From a checkpoint of a small image classifier.
Data: trained on streak pictures of flow and ridge fields, 195000 training examples, 59.9 epochs.
Rows from block 3, named by matrix and row number. Rows with one number belong to one attention dimension. Each number is 500 + 25 x the weight over its row's rms, rounded and kept within 0 to 999. All counts start at 0. Numbers have three digits each. After the name is the row's rms in percent of the matrix's.
# v: attention query, key and value (stacked) (model.blocks.3.attn.qkv.weight, 480x160, the v third), inputs 0-19
# proj: attention output (model.blocks.3.attn.proj.weight, 160x160, transposed), outputs 0-19
v.0 100:471402488458532520483460464474506479469499544496466481494465
v.1 095:594478492505524469436509470499484507449530506499507478538504
v.2 111:510459487506452493514487519530488483523502447539509511483502
v.3 088:581489483496465435499514486502505517541476511502546447551521
v.4 087:503483481474478509538485504519495544459471463486478503529492
v.5 072:498470480504443549490530477453456516532506482487512523493503
v.6 086:494509467521481496482489522502503422481502495505531512478552
v.7 100:472483488490489479489454523524499456496468543481566501540518
v.8 086:494500508542510514517520478512517517497504512495492471492498
v.9 081:513472465471494521527501516511502499489532508496506517506519
v.10 108:533498555518498512455506478520484483497483535501509452512520
v.11 100:437469505500449551525485472517529507529516516497501491496508
v.12 098:527451435504485507489507460493474496532495505462477499536484
v.13 092:467466458539519518456494457517544452509533534507489542481533
v.14 087:495523507515527479417483457508485465470547515523501488511486
v.15 096:459528529565499494499492492533508456513472520461482482450490
v.16 117:539522501471484511475507476505503511517484497523543470495469
v.17 089:520517510526517480479511519536524489495476482476484482535497
v.18 091:527455422538477523475455505466504506507496503503517492524510
v.19 098:487492562515467510516498464455470499478529512496511476495478
v.20 080:485514493512489470482520501516470425510475486492497487471487
v.21 107:457438504510531523521453475507497474487466568451494478441512
v.22 096:425451484521516511517486493517533475469501511504475467504479
v.23 089:542569519504512474530522523503506499528474466488551477516510
v.24 085:529475486461504530460519482468483547467508488541518505516492
v.25 103:510611548562487506482510478550524485494531507499538490464526
v.26 094:490498473457519458460504510499455474530476541496517471470493
v.27 091:488481525491597485492522513466514561496503527496492493520474
v.28 119:544525528513439474492486484459476524539502484488506465517519
v.29 091:515548529489485444465507503498504497561522527486518500480541
v.30 068:450474451499528488498443497515498448529474528493508509487485
v.31 100:567576518483472457510492550508481586545461450474502469492490
v.32 117:421510528506496476477503494525524490515504523510505509533513
v.33 101:467516465466489512515523515499479524493527495499516532486503
v.34 093:509510446475480516477497488533447473479495523477494453527510
v.35 104:493546562504489451491520525491568528483505518467471490526533
v.36 103:491452500480530500511498469508460485494514499514527541505492
v.37 088:459477526519531516499499505485493508494546531508475479512485
v.38 111:514525465521516499497489474445546485535497515478470483487532
v.39 102:507488489454487508476523525484507530501488508472517545499506
v.40 106:424492506542532467492504463474477517516522488503468527518510
v.41 095:536518483447513471527493553534521523495515494485497477509496
v.42 109:495504542460531472518499479536506510482493501482475512507446
v.43 098:473462481492518481464489517512531515492540527524536497483515
v.44 099:492458509484504502476501449482477515464536520477447497523481
v.45 096:516504496496532503490509516529502498532508496477492458480469
v.46 101:514500516497484468485489471485472512508543529503493486519541
v.47 124:499479439503559504519546530512534482538498521494532486429512
v.48 096:537499459551489489465466485472461496523498513519523484452462
v.49 087:509464464497469542475472500542523493518471479490490470479472
v.50 090:481570480472489518538547488448472508472493476498533468503498
v.51 098:535486491522518544506515517507522487497447527522485497479532
v.52 091:446449490513498501476493488507500557496507516514500555500483
v.53 088:487482497517450503488479487457528505499504500504501486458516
v.54 127:483499498519505509481502525474460529471461458492519532474487
v.55 094:453473538470496513546503486531464481464490491527484496485491
v.56 099:569534498482479477490470487489487478488484446440467481530490
v.57 082:462489533530468465433507501535518544521549545517503512475510
v.58 099:503519531505440467476540506525446510512519461502522500507537
v.59 098:510484434499482543518538503507482503516494430513476436520550
v.60 105:538539547447489531509518517540506503512526540513526529486488
v.61 095:512521520493482473516493462495508493549524531499513526488475
v.62 105:514514460526540551498487452442494504502515519522469518509516
v.63 112:498515517504480494528501486457526535440471532548499522515522
v.64 105:526421475473546481525473557534517510470467484495516498514523
v.65 104:491495504472524539524487470494548435505471492536513486480522
v.66 099:547511559531479517493499485490499458499505511517513485512532
v.67 082:518481471481485484498488552506526515515505529501532479521510
v.68 108:499518489424481455478474477472437527481460497495468488528495
v.69 095:481504500458449508510498505516518532468546522479534529485489
v.70 100:469492540482501486512538458477514540524491509501464483498480
v.71 094:521529470461455471507493472509473474544472493456522505512493
v.72 114:493468457442502508540470456561474501520483499518495461466506
v.73 113:483546521524488496545557514563567489536538513527504469519512
v.74 109:500463462475517493567488535515517531441512521497495497475463
v.75 097:490491503477534504523547529445510535485493486468454528481451
v.76 099:462517537506509537510535546450499499529504495503490521494423
v.77 118:480465501550485473474538488509486516566499513507523482506473
v.78 089:524469514447505543508447539503477522449469480483538506488504
v.79 093:387469480578545525489543462444460514540538519530488528496500
v.80 095:489537487516489515516507469481516494517468486518523539452463
v.81 126:458513564543522525471493503510523526475478519493517537465527
v.82 101:517572503498461518509489489480487544504524519507519486485521
v.83 100:486525448502563516474495472517525527518497517491486516499521
v.84 096:534439439544533518488483462472515526516502488478453475517529
v.85 101:549526506458467459459496474502500502460522474472495499500552
v.86 111:496514475528520557499512495475512510483513516551508465494505
v.87 109:503523544529566508487530489489497509484465491513480508476517
v.88 086:491464522559522502491525489490544519503511452471466506493504
v.89 105:513514484527496506497536529465493524498523479503505538520552
v.90 097:508488458483522499497503495509512488480484525507476498539483
v.91 112:459526544520518523518511555556548488528495491486502471504504
v.92 102:502496447532494479525532534491504470533469482488481538522498
v.93 103:519527497483465428510494486513486408482488501507445480521481
v.94 098:464439500526537534528509519479475492462516489520491503461467
v.95 106:484507495526494499429473476487493507428461458531513518534574
v.96 092:510512533521491510529532505489460477506541473505425531539480
v.97 122:518538512536500532507493543496487465531548513485498456452491
v.98 103:525497509475491514556481475499446511509474492525489504507528
v.99 088:526574509478448535451518470463488493458504507483469471460464
v.100 098:541517473495514505503487466473515474512465513486516465476504
v.101 090:524484526495498532530496537529502454534516522516507508528521
v.102 122:469517475477514461488517503487518519493483497478504449453515
v.103 110:453537499489526495453491515488493495491496467534471564559501
v.104 120:486478465528501488523524532498467508496558483489470504530487
v.105 106:526495548484546506473514470507509580461499483505440480550506
v.106 103:502531503518486497496488527494489477525520530501542520511540
v.107 111:486475506503524528508514480519463539498491492532503466472510
v.108 107:494517514560463506499525528509509498504502445494516486486486
v.109 111:539458490484475472516533479482494513487468521477515487480470
v.110 090:515486493516461542531492508490528495541503481481520507515510
v.111 091:507486468514507504494508476474507475452512466510469529488463
v.112 118:489517441561530540535523522465510512517491475498519484466531
v.113 106:441474504505562516472497502494458527555453505501506478469494
v.114 102:515490481519498521502514518539482463500550512523459491501476
v.115 105:533489468499496504498502480614506487490503507435452496514543
v.116 091:503473451519518527524477493473518519535476498473500519474487
v.117 098:552513511477476515503435508434526481477514526468525548514520
v.118 095:483580530511488476488539531487515508452481502482478487539530
v.119 102:485513509517542524530510541474512531535465524498508489468500
v.120 116:504453502497480499465452435499499516517483518540534543503519
v.121 085:474488518521469501504477470501493499496458512556495485538505
v.122 119:490494478496490490498486512478498512518518478504494514524518
v.123 098:474512547502487484522539492500506506458500506504528459498491
v.124 102:520508497509514464528527540507535507496512510504485523569501
v.125 089:521550538472512493485483452489504551506438479528472520491528
v.126 102:484475455526477512483520536520495531510528542497540513459536
v.127 105:501432491458453473485474493527508483496519527482510524508492
v.128 107:480468521469441493520468496459496470463482493482473508505478
v.129 100:491508571477497481503547507533518480479527514486491548518507
v.130 091:538495464482493474483517507449495470545531466503516506482498
v.131 096:467490480519522536505531497529503490458479480508481471507515
v.132 100:484506490495532498497474502511460484448505479479498498501494
v.133 085:542492496498460501514502508493496527473521511510487500478471
v.134 114:467542586500471422505537477509537514513495487467483496527533
v.135 101:454430481531518497457499492504453529499510505516504524526474
v.136 096:435497466511488495510475479448431431470534503509478445488467
v.137 105:485484492510482508497444513483504541492505510499494482489480
v.138 105:460569479507471500501472497493503475491494481507494578452464
v.139 100:505550492468509468484443489519474476479456493517471474523497
v.140 105:513514453471514508487491523527544529502496534507516485535460
v.141 099:472506528523510488506491438514455460456522501501481515523551
v.142 088:484539504481486506529500504495512486478466516507493497469466
v.143 109:553486476486516478530502490506485493506532510493515458514503
v.144 099:551510472472486534542496543547491520475537523504484482477531
v.145 091:507471502545522492530485477476534465450533524477500460521504
v.146 103:438516532508536470504484472475478462476464537526554474489511
v.147 095:474484525475526472473535475501453449532490497473502548495481
v.148 104:474529501525519499521521509521530500501561542477507478545501
v.149 090:507499501497464521487466480495490536438555469510475524511462
v.150 101:529503475471514488485502494498513520538460485509524551476487
v.151 080:474540504506486500491524516472570486520503500484492471493472
v.152 092:548469496462494514501496488459506485482521451479496513523477
v.153 092:458494521550491481498516502471476506491543509449486508524486
v.154 115:460468563491517501519503503459523470462452516501495479493465
v.155 086:498519485498508515485460505509490487496533516524476516497474
v.156 094:483486486500547537511505492471485524503524472504514454493532
v.157 094:526572515486418509478494524548529483542495476483468543495513
v.158 085:478478440462543520489508477459515503483477446486496488466477
v.159 108:521497518526484510520468516507510504487476515485494505448471
proj.0 103:497516559542461524516510513481548553521542521476496523526498
proj.1 093:508532502447519472533470531503521522537494511499535531505491
proj.2 105:529520531461509438506504521503506496480494552509495533513549
proj.3 091:486496539455535545511526519518471530506487514493495530460487
proj.4 088:486443495481511478486518496427473471531501527539502502477508
proj.5 079:526500526497497477486461513509545493505496455485469560505466
proj.6 086:499467486506565486524503505464552549533496469515462491509486
proj.7 100:497566464530517505504519495554463472489513496504481483492492
proj.8 090:513497483454468518492506525482462481480524510503477503465493
proj.9 086:482495532514498501471501476476528493502473516518466489568515
proj.10 103:471572498468497482504529548506493510533529514506534495464484
proj.11 099:497482496501502483495531509478490497509460522506434482542471
proj.12 098:488493535521508507491510486506479512526500490485487510489455
proj.13 098:513463499515480480493522501471493555508482487477461507502464
proj.14 082:476524437472514519524478498487502484567442480507509480506456
proj.15 100:510491515510482524507528492521477520506546469492527509472515
proj.16 108:488483471528486478531496520495457513553485491449463500469451
proj.17 081:481512518465481496516493446487520473503533480513520492495507
proj.18 090:507485550461516501496509507520481484523527515492449498482518
proj.19 094:490518443501477488499466525511503486544492493548491502490441
proj.20 082:562497525501525449561478485505534505521469506492486516478484
proj.21 108:520522569534490476513525522502551532518562460485531505534511
proj.22 097:553515542532531475484491525483542492494503493496512475486529
proj.23 087:501529512511520497514480525508476551455498490504505507492536
proj.24 087:503528448525490486511529551483532450499484521475467505493429
proj.25 105:512470464474508473525481505496469484465491507504528489501483
proj.26 095:508497513535539528535488488504559548504528477502512495497489
proj.27 097:520489524473448542475494474458522516483532471523560486498500
proj.28 109:507539505463521499499470512544499521504440542513492485484462
proj.29 096:499477518510523526504515474544493518469503477497482515499509
proj.30 074:523539528590517528528547465472495492528484489508499520507548
proj.31 093:467466511410536504534502502510486478485491531488484510490504
proj.32 119:522519554504457529504560483497488497461451518488500529506532
proj.33 111:479514475526552522469505489497541478540481539505508469504487
proj.34 095:508447512514486550524453494437546544527559480522471514509488
proj.35 110:514542526493462499479478496479496494517489510498514546481469
proj.36 107:490518482516534506507541534437513500476550470522483478536483
proj.37 090:533506501537495539493522532532515489467550487473541561501494
proj.38 103:474538546438483498514493516501521457496451481528464543523508
proj.39 106:497515531506507476521515472483484496470460525512507477439543
proj.40 104:498544509507483534499526508458556450490533523481526551521537
proj.41 102:513521528501539465463481481511484487499493522530512486492507
proj.42 101:497564489531441513498467474515532538457440487493499527504506
proj.43 100:493462493558513517480498474468487490535457493513515506546495
proj.44 110:516518492540502498530503538463508475504529467543531516485487
proj.45 093:481541509493525509497527499448509532526525492511536520500489
proj.46 101:488471434493522514507501514464535484524511537502509459485472
proj.47 119:495454498545507541458514511450441538505505494511495516519503
proj.48 095:451531507462492504517514528404508470490493513493465513517490
proj.49 084:533504462498501481506491510532458511505502503526519486520481
proj.50 101:524455485532530508471455515534527505519465514531496445550518
proj.51 099:493495529500481472479502483508495489481494464453498523508490
proj.52 090:471537467508568475486541513521459467491483501520522468486490
proj.53 088:524534478445506489540550491496517490505491537520521514495512
proj.54 118:513516487486534443506484491541463481503531515452493474537516
proj.55 106:559503528520524502486562511506500541519584471525487510509523
proj.56 104:492559503435467561509449514480539523457512514529488519511475
proj.57 087:500504530490481478518528504457496522468481480519532517467480
proj.58 101:529497499524521453517519487494532504528474570514505461495502
proj.59 099:543501501479535470510467512531523496530487535500506514515481
proj.60 109:492478477537537467498502501485483535528476514532495463470539
proj.61 093:495492474504507492484484442549456512526518486516433502524511
proj.62 099:479467452483489523510500541493491491474561494454459488495499
proj.63 110:485492453553486498480499472510466523507540477484527496561452
proj.64 111:454468522522544503490494429474499523526522541472508510495534
proj.65 101:506531485542489497465512474537532526485541500527513484519480
proj.66 094:468488483495530493495502519502514487497475511496517525502483
proj.67 085:502502553492514491508468504536495493528489501514460514500489
proj.68 115:515495550551474501483473536494488497486500471468530519517553
proj.69 090:552540470517502476478490495510521488523482491527495508531458
proj.70 097:528506485522490478471503507491499467497486452503513497537558
proj.71 101:516507488533481546502514505460483547518567521527531476496529
proj.72 102:540548512548491519492555564504485517513510477530491492494504
proj.73 118:526448465491525454492470477545492492527504527474490543518480
proj.74 108:489473530524532504457499470483467476504480449508501519523502
proj.75 089:513479521487526521479451466482483456499486536479564520524537
proj.76 090:501524472491498479511477439460488478478493477522539469523534
proj.77 115:509541501467485502514475527500517539482480490481527467474559
proj.78 093:455500515525517492528505505499490456508482485533495478491486
proj.79 093:516529506467506475542531493533489495513469486490525487521500
proj.80 092:464486472439539476528500464473482506505515509491483515501514
proj.81 122:474527489446453479560520487553487516474481511494450469500490
proj.82 106:456484508459521445458493473507535493512504486460479503474492
proj.83 098:475472506537498491498530549477472454452519470473509490501496
proj.84 096:486517548496490502450524529470576483511527494500542514499538
proj.85 102:530506497512494509477511553520539476500464523527471495491467
proj.86 102:463501497464533556524492517443504459482511495469525514529480
proj.87 109:511549502521507506525510514530496493498504516501471527506506
proj.88 089:478521504466476458500504475492498475487483510521520528499501
proj.89 104:484522487535492471526464504467495496532471487478520488499458
proj.90 100:486539516465493523504493488508504514482499474463488485454541
proj.91 104:522503509502540513526489481524492498466520512529481505559552
proj.92 100:499494498483537489504457519478482533506571518461523487500549
proj.93 105:532524503501494519516504499486515528517511511518486483512507
proj.94 097:522544505486532469479476481479519467518505495496495499510521
proj.95 104:491515517503410496529498541493500515486516519442472499480490
proj.96 091:518463477497516460479526496502543477471435477519519504516508
proj.97 119:485543540494502489516487476498481510503470489489480502526516
proj.98 103:475545505495487506487542525517508479497481488484512566523490
proj.99 091:523509511503503445466510492468479500508507532553480514485524
proj.100 097:538505506513511487414502491518520538506497503469481522457536
proj.101 094:452506535514538489487460493517531514514532500510518543479533
proj.102 122:533489525493464482516483517536439514476496508492478482514500
proj.103 112:496459520534510483532444486466498507535493538547519503512503
proj.104 122:460498480498469523462504473513540452519437513558545517516476
proj.105 098:511496521511508499496526509517465470503493514493487494518479
proj.106 106:461499506536474515506437501506525520522538468515473484520507
proj.107 108:508513542514471502489545503552494456519505485491496468542446
proj.108 108:455488464501488495554497496512513525500463503500464525518471
proj.109 112:527511492520513497458523507477480516513517486475496493494520
proj.110 091:470526520526525496478535479473446479512510472476474527516485
proj.111 086:492501548480544493475492505497526459513480499515525523460506
proj.112 116:486509509467462502504474503542491469469506512485534478501480
proj.113 116:522480527500476538505482514544496485502501481495518471492486
proj.114 098:490523496472538523517503481496499473521413491503505516545485
proj.115 106:527568501468486496508515500500513518477526442493529500515512
proj.116 085:506541520513487511458497518504480497452520506471466487476525
proj.117 096:483513473504515499440512495483508520498527545494538478503558
proj.118 094:491468477505539479500515502514524530474506533512505518492480
proj.119 102:495513479519497479463459467549485514489477458485473484548502
proj.120 107:493487502517509539512487549511497503553488469453471513489507
proj.121 074:485483484477491502495517505498488492491500449469494505510511
proj.122 110:492468484537496501465507463502459474474545481504503492513505
proj.123 102:476461497492485482551487518504473502559543488492477493482476
proj.124 098:483520512518522510493490510513555485503497507532516494545531
proj.125 081:542500533517490445480494494497489474463494531494498497483526
proj.126 103:525505504479504542514484531546490492491558515482525502535502
proj.127 100:478493440518488531447497549514517484497527442507514490517513
proj.128 099:546482529503513543496520485482463532535524477469436507491535
proj.129 096:487430463500501495516482489514465515492501483461468493479489
proj.130 088:509512510491470521530496501527470492515486510514480481485497
proj.131 102:540464501449515513491493541507538525504495471482503500474498
proj.132 105:500461508525512460521524535504547558499516489490484487533492
proj.133 084:461514476521520474517559476505463518464503501459498529530514
proj.134 121:523475493470521487452438503520515448516504527515478508498460
proj.135 098:473524503450487486514497464502521497535494550512511509480441
proj.136 098:511522477509485530502511479496520495477451465537488553467548
proj.137 109:523502507530510465462476510506466477506441488495540463496491
proj.138 110:536490511532533529518491497495520506469517456534508494476481
proj.139 117:536473540512500522469504517494471493488525499460467525506494
proj.140 114:515487537524484468541517532511513535520527528480481509507499
proj.141 101:546485499465477481535450518479538511483479448479522507505474
proj.142 094:524453525567493465481455466485531481501487486504548503466551
proj.143 106:463521490530494498506519505469506436481464540515480551476502
proj.144 092:505493519533538485483524476506481453563481522511477463543474
proj.145 094:469466505489515463480490490509508480504483471545515530524491
proj.146 104:470523463497489516498486527490530517444478458505470483501480
proj.147 103:481515480482471520539441487490507534507517469457527504469478
proj.148 119:497469499499472501490525527483531507485488473464490466512506
proj.149 089:565505538503489536538494455502516491505492521526468496479486
proj.150 103:448468480473472523536499544515499496484498542492492457508506
proj.151 081:518524491486475514455516502490492479448511492522526493508566
proj.152 089:486501483535448501510485475499517468496481469518518449502520
proj.153 093:467484452496525518492505500533467481517466496541479539486445
proj.154 108:491510491512531468496494463523518562512547503547502525508525
proj.155 086:523512521537503497536510526470479496509538496473476524517496
proj.156 093:477517488491486519465487489488500522506443533501485499499508
proj.157 097:541512500514531540510526483529487471490507486528535477480500
proj.158 084:520528541482499498508423472501500526497461496500524488526492
proj.159 103:505469519503529459514517495521518563531540500493515462533510